python train.py --train_examples=78125 --decoder_width=256 --decoder_norm="rmsnorm" --decoder_norm_position="pre" --decoder_drop_path=0.1 --decoder_kv_group_size=2 --decoder_cross_attention_every=1 --epochs=24.9 --lr_schedule="wsd_sqrt" --final_lr_fraction=0.05 --weight_decay=0.1
Rows from block 10 of the audio encoder of a small audio captioner, named by matrix and row number. Each number is 128 + 32 x the weight over its row's rms, rounded and kept within 0 to 255. All counts start at 0. Numbers have three digits each.
After each channel's rows are labels from the 100 clips, of 14848, where the channel reaches its highest value: "responds to" is what is common among them. Only what is clearly more common there than usual is listed. The data: notes from a synthesiser with random patches. In brackets: how many of the 100, against the usual share in percent.
# conv: pointwise conv (encoder.blocks.10.conv.weight, 144x144x1x1), inputs 0-143

conv.84:116156180148130154136126129091132065160130201102189096235109112115114184125129144128149150138080156164145094149136169113105115110124113137103107168111077079151086142124134103048122100191172191138089161149138151200165134125144147133103221137109113140107116124163106095182148170114139131124104074153133086126128157165154114099098106129135154118128089139107105135182113108213142104127138053113172109143123128154109120083177128113151121
responds to: resonance (58 vs 14.8); filter wobble (55 vs 20.1)

conv.0:129121154135173075123131085121151146067153145128118096127126157150133121175100144154123136127126092119189148171163147206146113173097122124156167129107088109147136150133161174144201130187136159151133122162120120155146129151093115141103116150112058135095046153060119117144142119144216113178110158091137135159176155125132134133134163094119123132099102134110099108053187138095069235105114122122110121175148112143069129096177112109063102
responds to: swell (72 vs 25.1); triangle (55 vs 9.7)

conv.65:189096151092148118109124076172145147126160162105156061113146155148131144154115114145185215129126074163153156145147124092187099140125153162160144108153160125170095124072163077169136082172094148172109175164119084161177147130120127092100153122155135109157115123119159217074122086130142112075097096197151152152112094102125101124129075093116123170117109154106145080089109119094102106136195194152081135142093129134140104122082112081127110
responds to: bass register (67 vs 22.4); pluck (66 vs 25.1); filter: low-pass (45 vs 19.7)

conv.123:160166145142121104097164145119105126160074126131048136149192135091149115107150163134120123121141150076188116112095224112127115112123136100132157125154137155156166160126098140127116087128132053145173165116066104054135166146088115117140117102139163135205145129134130122139132153186094255135134142124203146093139160115111082124173142171155160091129127139126147121122132081155104138153136120143135093128068113105146116184152137083161095
responds to: filter closing (81 vs 19.8); notch (79 vs 19.9); text has "register" (46 vs 22.4)

conv.70:089159094132193141167135145157108125157100117138087133132168065121155171165120072162135129188147109178155132127171149129096177163101116139185142175239137142104151115104152121116124143095158099120137112093130101088108160109139121103141055155147167144139132105143102143143161149130141098136130180159161095145126154116162229112082112132134117117124150127141118129100114101095115146230093093094149088104129218170144103140191150135097088
responds to: pluck (69 vs 25.1); ring modulation (31 vs 10.4)

conv.140:103113101104136034099174101159128149096116127141104173145107081123149071179157106169142173179088160152156097068103138160078148163120083062110170153152108108124111123164073196159072099135139143129102136148131151121118117105113131126210110137117131106142168070099105148100122110156170122106114122153144154094092065106159137087114066145136132102135163094169097138112171099151182139169069160158195129135166085155148143125121128188120101
responds to: noise (60 vs 10.2); low-pass (59 vs 19.7)

conv.107:162142096111072122105092153145089142081116118087097105167110151138146090117110106129072115142146154124145146083068192160155127171110133132091144194099150128075088180115089083193097043127091050092165119120180148060145114161077109071170130168095112100178105118067096156114158112175124138161143109098175131086151083182124131157159104148162121056095106099125111107115120090101120143122105142145120134126126118107125094146097114117158156
responds to: inharmonic FM (55 vs 10.3); harmonic FM (35 vs 9.9)

conv.53:052117107123081095146072192145088091130137177143111085131093144132127116128127102083119180191120134139096184106081111158072082127132091098131204124142102178104077142162106126091119160108118102126153169109141130182109104087134143103185118210127115124142152122081120095176041120139153066136147134126159165172128098189127131124095219156119113115119137135123159125125085109130124091137171110124082137103114134189137165083136118166148135
responds to: inharmonic FM (42 vs 10.3); harmonic FM (35 vs 9.9)

conv.67:097158147084091074140113160156116141150102082072102159109110092129176115142081112063158107159088059134165169160138153151089122162151071116167188152140128173161181132147114128111104122081110106148102188092119106102125156141153189155145130153151152135127084099109121106182178160128114165114160168120085185136096110151156166143189066098140086107115098176074103107141132097134172138163174195136138156141149140125130193099181157117117099
responds to: bass register (74 vs 22.4); triangle (28 vs 9.7); oscillator: square (28 vs 10)

conv.134:110184079115119119111196098074120151095102124172128078123094163196134128107140152108119150173115171150119096099149156121095094160113116133101148122150126125162129116171171124143093088133108117167151125099128170150133148211110125152030095146136149127151088142138107159102176096122120159134159088026085083133163184144095081087098119128086061179116152124204122110118119180126089097125149118142185106118111096103163169112117155168150118
responds to: high-pass (61 vs 20.2); bass register (61 vs 22.4)

conv.91:111106096137130029111156114065098167213130102158098044120131131185129116126121153123146154122109140143129103138091093196080180170110120089096137124075101115130143117110131111124133166130193073182145093126132186111143118180167152097177136113148125215114168092191139118093134089139137134176178096066128147107146132137127154138103140126117125099087111121125133101105152182134124146102130129100151165171140096184194119143151107173090126
responds to: high-pass (62 vs 20.2)

conv.89:135160218138211127186162129117126095084144151151113120186086114076091175104113106156129109113098173132170152185064154145127138096100120143141107153056113186066109152121154095116131057131179148114107155080144094066126143168123097110080163160117147084122080164079156165132106128086134174118147141122109101115130149128149084117157150134118184079103062095117126103125135094130094124162123157109119094103121133177167104123125063153104125
responds to: narrow pulse (39 vs 9.9)

conv.52:148109160126104118156183146072112122154052106173137155190139086134151140133113099091089160108111136108181088066146162102127150123095191148132138164100101126115174106087142107163080144095149120147177101154174103150101147117134174099117084143119119125083171135139104165132140110096108101127176099119171118099138151153153163063100135121075079124106196157139105115161139147053109082096169148121093131146129153098182131165208197112174078
responds to: detuned saws (43 vs 10); filter wobble (43 vs 20.1)

conv.93:110113155145136104104055129104156178106055125122132151134171226101142146113091095135133154150091073155072186117131133115178141123121111178138111129175194120086115117145136156139152088148125176096133133084146138134076127090142112130130173115126101088103147147117147181121168098072131136117116092156097098085065186101111106111193110130202110130144195130113146098120152128084134183118187117132136086105074138133121113144070089165148187
responds to: glide (73 vs 22.1); pluck (66 vs 25.1)

conv.46:124105120136074118101116124122089092148152178104126083067091118160157106144094118109062156136084123091145152078089169165100082143107124097081136109161103156098144118085096119154126193108057120080091120114058081125116074129156098167116016137086153074145111116118074176125136105103145148107122090098101140098132127134129121140126113142168084122086122069118128089098120100090099107131118142109118152117092089042203138137141131170109144
responds to: tremolo (77 vs 24.8); echo (51 vs 24.6)

conv.2:171106078128094152113156121087130167081129091201107171085122123067093112090128086139100110083190116104065116100103151130168077138166138162116110093095135144154150157124158135150128100092084058170124079134171140082159079102129139130143132088103113197137081125118168066055115103120126112159193100141131196067110106141070115105153162122165176123120146105164120124162146122182109149148142156161139090093112110098105129131163147160168122
responds to: filter wobble (90 vs 20.1); resonance (60 vs 14.8); bass register (45 vs 22.4)

conv.104:113131114107143095086132104188099130094088124067098113085119127135124103128106082149108209152131123126147136156139127140116082102076096172140116140092108204107087111116147148164162148109143182149137074086152121149138109139155159133176111218141082099074104151122166122103105118163151097118089153159080184127186143166111164156131134126163147135145160119123157144129150126047076101114182216177092110133200184095112146157146119152113145
responds to: resonance (75 vs 14.8); bass register (65 vs 22.4); pluck (62 vs 25.1)

conv.87:067160191137147163101153144146081166153102154164185123166110082071134172082113103175108085173189135124166118084127103141150136126133112184172054192146143154150128145086152117155148188155162161101109157119118125096132152073181129178069147113124099103139164156110095182146054116162160116169134136143083116134142100124104145143111089089139131125162128110116173145087143221096111131168090126118117145092135136129150118084103110072148154
responds to: resonance (77 vs 14.8); filter closing (64 vs 19.8)

conv.122:104118126080140064160130084149100103145119108140152084095134148144084116133142124148126130067094053125139142125162102184169099140166154095148135163086130139139081058121120163157106113158087138125140091149150125176128133088120187125179108122118181121145150153156044074103050134141125104125121114150163126124207109170100162136102116122060077147111063119168192097129201133110157168167126132154090108105164107116154079081125150098133110
responds to: bass register (55 vs 22.4); ring modulation (41 vs 10.4)

conv.83:141135159122102129111210101150149136154121166140132130108140152155137136204137152149179193196127126122089113152159128055102126126091092155175126120127060111141200112150170140072169154088166115107170115115146117144121125149174150157150149184123086086067142127089080163106112128097139120094074081160132073185123131193155137083064130176178137133156123164133135109104122158165165101106163149144137149076075141128124168160097113089133149
responds to: pluck (98 vs 25.1); bass register (59 vs 22.4); oscillator: triangle (29 vs 9.7)

conv.86:168141162138131125188085179127130143136164147142134151131148130125151140118136161158124146204138094099138103161075086128174130124139125074114164087157129152148134201127099077135149135061067151141165119118061198066149157100171167153162051148056175140147111106095131159116102149112136137116108096117110157128124158125103085129134082134163119088126105080124138159124119129183145155103141127115190101084117157084124158116198142104064049
responds to: bass register (74 vs 22.4); pluck (58 vs 25.1)

conv.61:201144046139115142099115075103178205071134114094109104101132139137206152194109067119128110100123136112108100148135118154127121108136116105111201145162113081119114121117140100123109112155069141096104143167141116162091119116140140134160121092093151165131178135197089147125102106123122089059104080162169091071109111126144066156146128110102113104114058097166130130208069126121115128114088109175151188160140170123110123145114109161151114
responds to: triangle (65 vs 9.7); swell (64 vs 25.1)

conv.116:106176127122154097144116094100147208122139120127112182091188135163101152109149078097119160123094088060115071149196102123101162101127108161108188130138182116140133071115165153105110149141157138193129134115173145187122176120205148145142128021136091127117149170117123128114116106150139115104127153108111104140116122069102137107093022096106126112146139148163146151147114150082120151110127152119153101154142082149147145178170149073166168
responds to: glide (100 vs 22.1); pluck (90 vs 25.1)

conv.81:024118108117106107129127129164134111124154144078175077112115111136127102160128198075166124085070178134094125106083091094121100133114103102124073107113118133157090154140118105180103131176093090152117081097146097134123121117095105118109134151115086165180090158144106138108114140165144093122086088086124151117126061133164141159118160199208094169119110124173134159171113168192090194164110106127161076140122127108155157114078117186151153
responds to: filter wobble (76 vs 20.1); resonance (54 vs 14.8); high-pass (53 vs 20.2)

conv.76:085125157093120097137149094082110085112145169180070123144133117143140150122115088187104117111149071156172121162104098179059174142113115102139200094096129144079116100090103090107116102062198124166131149168176117107120090113127096075094152119108096127140101140123103158120103084129133159158137147117134094170169151123086130105071162154151120138110145151224130120122155167106060151141135179163100175161129098135096173201080138152146114
responds to: notch (80 vs 19.9); filter closing (64 vs 19.8)

conv.131:081128168141152137144110088145106118129163139154120105153113113114172192136122152079115183111144128139172176148150076167043140138144114192087232135132099109106102097104168130107068116164122173154135138094159134110150118144136141152149066161137152158144193118122149071147158092213129159078104157126157156124130145132122184085079074143178124146099158120146110112159089109097115138125169167093115119086122111169141159142213144095112105
responds to: detuned saws (51 vs 10)

conv.99:113099093117169136141169096149074176074118124125110116138109149101132194079093131146122034121110146113157117104125120132143115082123123128142116156124097122093139169119113120222099067164172113159088123101107114070112119123135104139043137128143137145138147122045147127125096112085123131181118144148101095093091115129092154087186194130173189044112077143134107093092134115155095109155110166141122088145165143140181089133168149159117073
responds to: high-pass (43 vs 20.2); narrow pulse (33 vs 9.9)

conv.47:195132141118102117107133133138134144164165197079138093139174199214094095091114138153108111060111150111118224161103145123099106116231106139096122113163155119151094100130106130104151147140093087150117161122080075140085145114110155159094180110134098190144129098172145099166092116185128080140085141074153113110157062128122150112139111087132142155088102107087148086135109127126100126120123182120135189116151105174138126112138101163119102
responds to: drive (80 vs 25.7); high-pass (72 vs 20.2); saw (28 vs 10)

conv.71:089124117093127129176147068131137115119158131203144166112100193135134125115147097140072116106246127115175097121142078181086122144119114122130202138141114189111123079108115127154123104144171117142128185107114154143106065113088114124118182101118116093139124134121046085114100095164097084097120132088085098107111141109092127171160118124136172079118114134140084139026110107104109147107123128114094141057134155147086119160130138188117141
responds to: filter wobble (68 vs 20.1); resonance (54 vs 14.8); detuned saws (27 vs 10)

conv.54:118121134098134053119119068184144132105130065102072065114105160161113134100123097171192136106093115170059121130146151151115088138147155117093072069136135121138037100127108127130102114088177129134110090116142184117122095156076149087135152125139097089118136140092147181086146154137130126139166149121139133155162109125154159106107090169070170090081178124096128152162137149214103104141095148081160098151123137145060130090126119136194162
responds to: filter wobble (91 vs 20.1); resonance (75 vs 14.8); high-pass (57 vs 20.2)

conv.45:140113129110118135176144199101128154142107146114098102146071112141157119136122117109152126141127174153130011085093102124166209160110136123126172091165165164124120176115115106139175172120113101133120110129201070064141083099164110157114102108130140101119106144090154138085130076088145167078131140133074092160168138129177060076134149113158125168133134136109053119149113117066100091102049159140133157138101127148089182144139124110111120
responds to: inharmonic FM (37 vs 10.3); harmonic FM (35 vs 9.9)

conv.110:132115144103136160216133098121130078141126169146192113188113140100138155112120120095100113163127151188157110131101121114134131117102130123108123102210090101098084096111134098125093110096118093086139167085117092166175121129163117114112130147131202094167075126102194085188129117103125149163124086102136071139230158122105204102084097122163095094165109122136112137126111123112135135067175138092179109126115108081086191120148131178157125
responds to: glide (56 vs 22.1); harmonic FM (26 vs 9.9)

conv.127:155091116201118131150154154125140089135093148120104097132115161158093086193105129119139133118138095187189136107067126126141154172165189130125117062143078091159079074126130073109116128136150125130111155140180132158173100187071134119123106075141197101197178083126139209152201136109116138120176103059135102141178140142096171095126136121144130139139135144122107186126137146127133140101143125148127124199121085074101128178100107142101118
responds to: triangle (65 vs 9.7); pluck (63 vs 25.1); bass register (49 vs 22.4)

conv.115:114184131043116190098170083115121141164130123127184115107098144145148142165107135060157174080130129138151158066117093130180129173087075114136150098120130144180128121102179127142129090132132054118108137067074139050121088160109139154066152134182098109113099104090079138175105120129159136152056133113091167174144166105093141117125115100098104155109089136116135075127135097132148111153149098135144052094126145184083154103123100128160118
responds to: pluck (70 vs 25.1); bass register (68 vs 22.4)

conv.59:142132208111172116067146179085130131162106127063169111120094141204096129092195184148098128127090164107160233135139135113105131135142108171140126145140079114146150128145124086127179150165171128168141144109063122108169067054116105121062185178121141123109088113116138148116113125136141113116145115173135118129139117112114136173147093091114129131093122125179071126162115122112098089113134127109137085135170096113105166147117146060045137
responds to: text has "pass" (92 vs 60.2); vibrato (51 vs 23); resonance (47 vs 14.8); filter motion: fixed filter (43 vs 20.4)

conv.3:109153127164119091107132072109096112099138125114112094136116141149196132107092091190090100188111174079094141155188100176101199141097109096139100149122163097070105120113101097085118117184085113137167134182134129156163150114140069096041144092090166168103097151166157159117125115110094091141133096138128016141118110127107122121096121150167121160125115105143137089153129120124093171155101125180088180146113171075126103193133109107128113
responds to: low-pass (71 vs 19.7); bass register (57 vs 22.4)

conv.72:149120095123117166107111133136171148109108109120133123120129103167089113194153117078123058122124120139107115128171083106095122128180138145108118136083115057160132180138141130196177115147163114089161093147177208111145150193091131047117082114152086070104105081104130140110130165148121150108125119150036156156097077182117144130144133151190168137127097138091161159118126126162155115108125067094118166140108089198177103112089125117167097
responds to: text has "pass" (92 vs 60.2); pluck (69 vs 25.1); filter wobble (46 vs 20.1)

conv.90:116155129159094080144120161091132129143104129141086114132121079098109137158081127109108109140123061097114177107125149125062111098109119095128119147077178128110126118132118149053073167104112146084126136114106079147084135081184169128115124162096144178126164120108071150138137132155115166156167115151216108084080146172123117132141074198142112118150176135116202130123146121178107164174156197134092147172142110141162133200065116083095083
responds to: notch (59 vs 19.9); filter wobble (50 vs 20.1)

conv.108:069110106149102163105135117045100089086123208104096119098088177171147149106119133087109081112138150086151115102141165127127105161179089123117136126129152102103059106092083066148074068166186133164094135118179135113156127073130149103156207105043105140125117104151129173124125103141147101112088081118086120094098147092134147142198130120173131106079121081101113162139099104151160117134121138098113089129128084159149100138119180142097165
responds to: swell (83 vs 25.1); high-pass (48 vs 20.2)

conv.109:148085057111159092170159169138146129194097118143131131114126105140185134087154119169120106094144136178114163121199092170181095142109114037123132145081109108088154075111112105181095086145110144161188110172159167154098070196121140071167115102150118097131130099175062126099203174167143090115109134113111106102092147139150131114108158134126142201088149121151054111138084097112137127131099120133095156111109116136154112132150132155106104
responds to: high-pass (41 vs 20.2)

conv.119:144162193127133178074131164139143142090103132047136094156190156145129171223123130181212140144081109129162146152187147138122098141138147147117116166112118137137165103111112136118136144158123137178101082114139133120118126121118113179118117147151181135159143136116055146143137128153153104097124118143122146153124159077170107083166202161148158158145143143124112135151132046128162199134150113125147115134116131149085089234150112134070188
responds to: filter wobble (65 vs 20.1); low-pass (46 vs 19.7)

conv.56:115121081132137095158080079129122089085121103113182157115131133125129172181073109115153179164150066085194107190164111172096152045078138128102108113081126153091080086115137118136118072190109110114106092120123131163150104161133119124120147150152153138188108087131126142099147183162113134156115135096123130082094092036149091179166168133191133118121164117121099161137146168117115156101133088147147136156161174148134107165068135139070160
responds to: filter wobble (46 vs 20.1); hard sync (32 vs 9.6)

conv.142:159141113176139134126115140163100087110083168127097151170091077069123104156112166143107057184088095083117114138098147133167141181121124101153084091145122133108165139079100105073186124115111162134099108139014163111183111130109161129100129140115154100147204133137142092158107110100163129124199137131095168135127121096129130129130110090161166119147056088128187144066140122190129141128139102122171132139145126118110116046086160145078157
responds to: bass register (91 vs 22.4); triangle (60 vs 9.7); envelope: swell (55 vs 25.1)

conv.78:134065127119127160131143097121123097073133131108177129153200165065080116066144158088115131090151157109118140173088074137133104090131122092172110097136139072161130119123150157179200105131150190161156184147132120096145187142142105106104105192152088153119132100174105169130159145160138088116050086153135130112117145154099095191149114115097113097170135140144164193076112168138095135165113073115132117102073142143111091076106105077125147
responds to: pluck (94 vs 25.1); bass register (76 vs 22.4); filter: low-pass (40 vs 19.7)

conv.1:080133103132133113137144151121121233144133116139159147150145051083195178169139128146113137132151120083105109082136129103150110153084107114170141066152144139095136175141130092071096210196127125107081101129153128135141183121169115131082124112140124184092186135101124153115142080101073098124145163133166103149088083156148172152118087164134123145129137157119106127186090131182132109130114085109132126170125074086208164093137129172090095
responds to: glide (93 vs 22.1); bass register (59 vs 22.4); pluck (55 vs 25.1)

conv.73:147113174104143165159157140160102143114094199158096109103152137134133171130127177163120134144145083118113140160150101126115096127104200066142081144095112161128115173182081151158105097084158168142151155064120091175142108095116203055174124110132147120114144127082123119105145128070129117108135106107132121097175180111203134121190148147208150165173122140098089126117074107136132110117129142171103089167123168137195084197107143138117093
responds to: pluck (68 vs 25.1); filter opening (65 vs 19.8); resonance (51 vs 14.8)

conv.143:106128147131078107148172153201109125124123095146140149197103149152123154146088125125130082134168133167078128129087109145155108148099073093134152131087098147131133120079132127153087182135159108101092165130081130139133177209154131078099126219165145145153106114125074115112104134094112050159113144101144192125122039102107132109161125155097089059139103128114140169056089091098117129155131161131124095118158144108169106099197103090150107
responds to: filter wobble (42 vs 20.1)

conv.130:144135120128134077167155075111126122134122138144125124084141155167097109137081134176153177125127100077095142155162107136143094255120085076118137091134177110126133149137095092166140129122106132129109067153133096165149101089132158149144142132150172167119136233160178129105077099110164157133141070117131118154164135171131095111150042148133109105120164132124144133153107156118156132043129128139115037154106069124152144171164121112165140
responds to: bass register (89 vs 22.4); triangle (38 vs 9.7); oscillator: harmonic FM (27 vs 9.9)

conv.69:155155100136122167119101132085122225164087131138157147198126089130103144159133150134115093170132132090130172085160078078106137121160138166110199155155110040099157072131143143147096168122129108090148117154107135147161100165232125138133074131147127181138112158101116159100091073110118104099125114146105182154130115155175176082144146113130167138143151103175153109113182126169096132140099064110113178113158109120143117066168086132103111
responds to: glide (94 vs 22.1)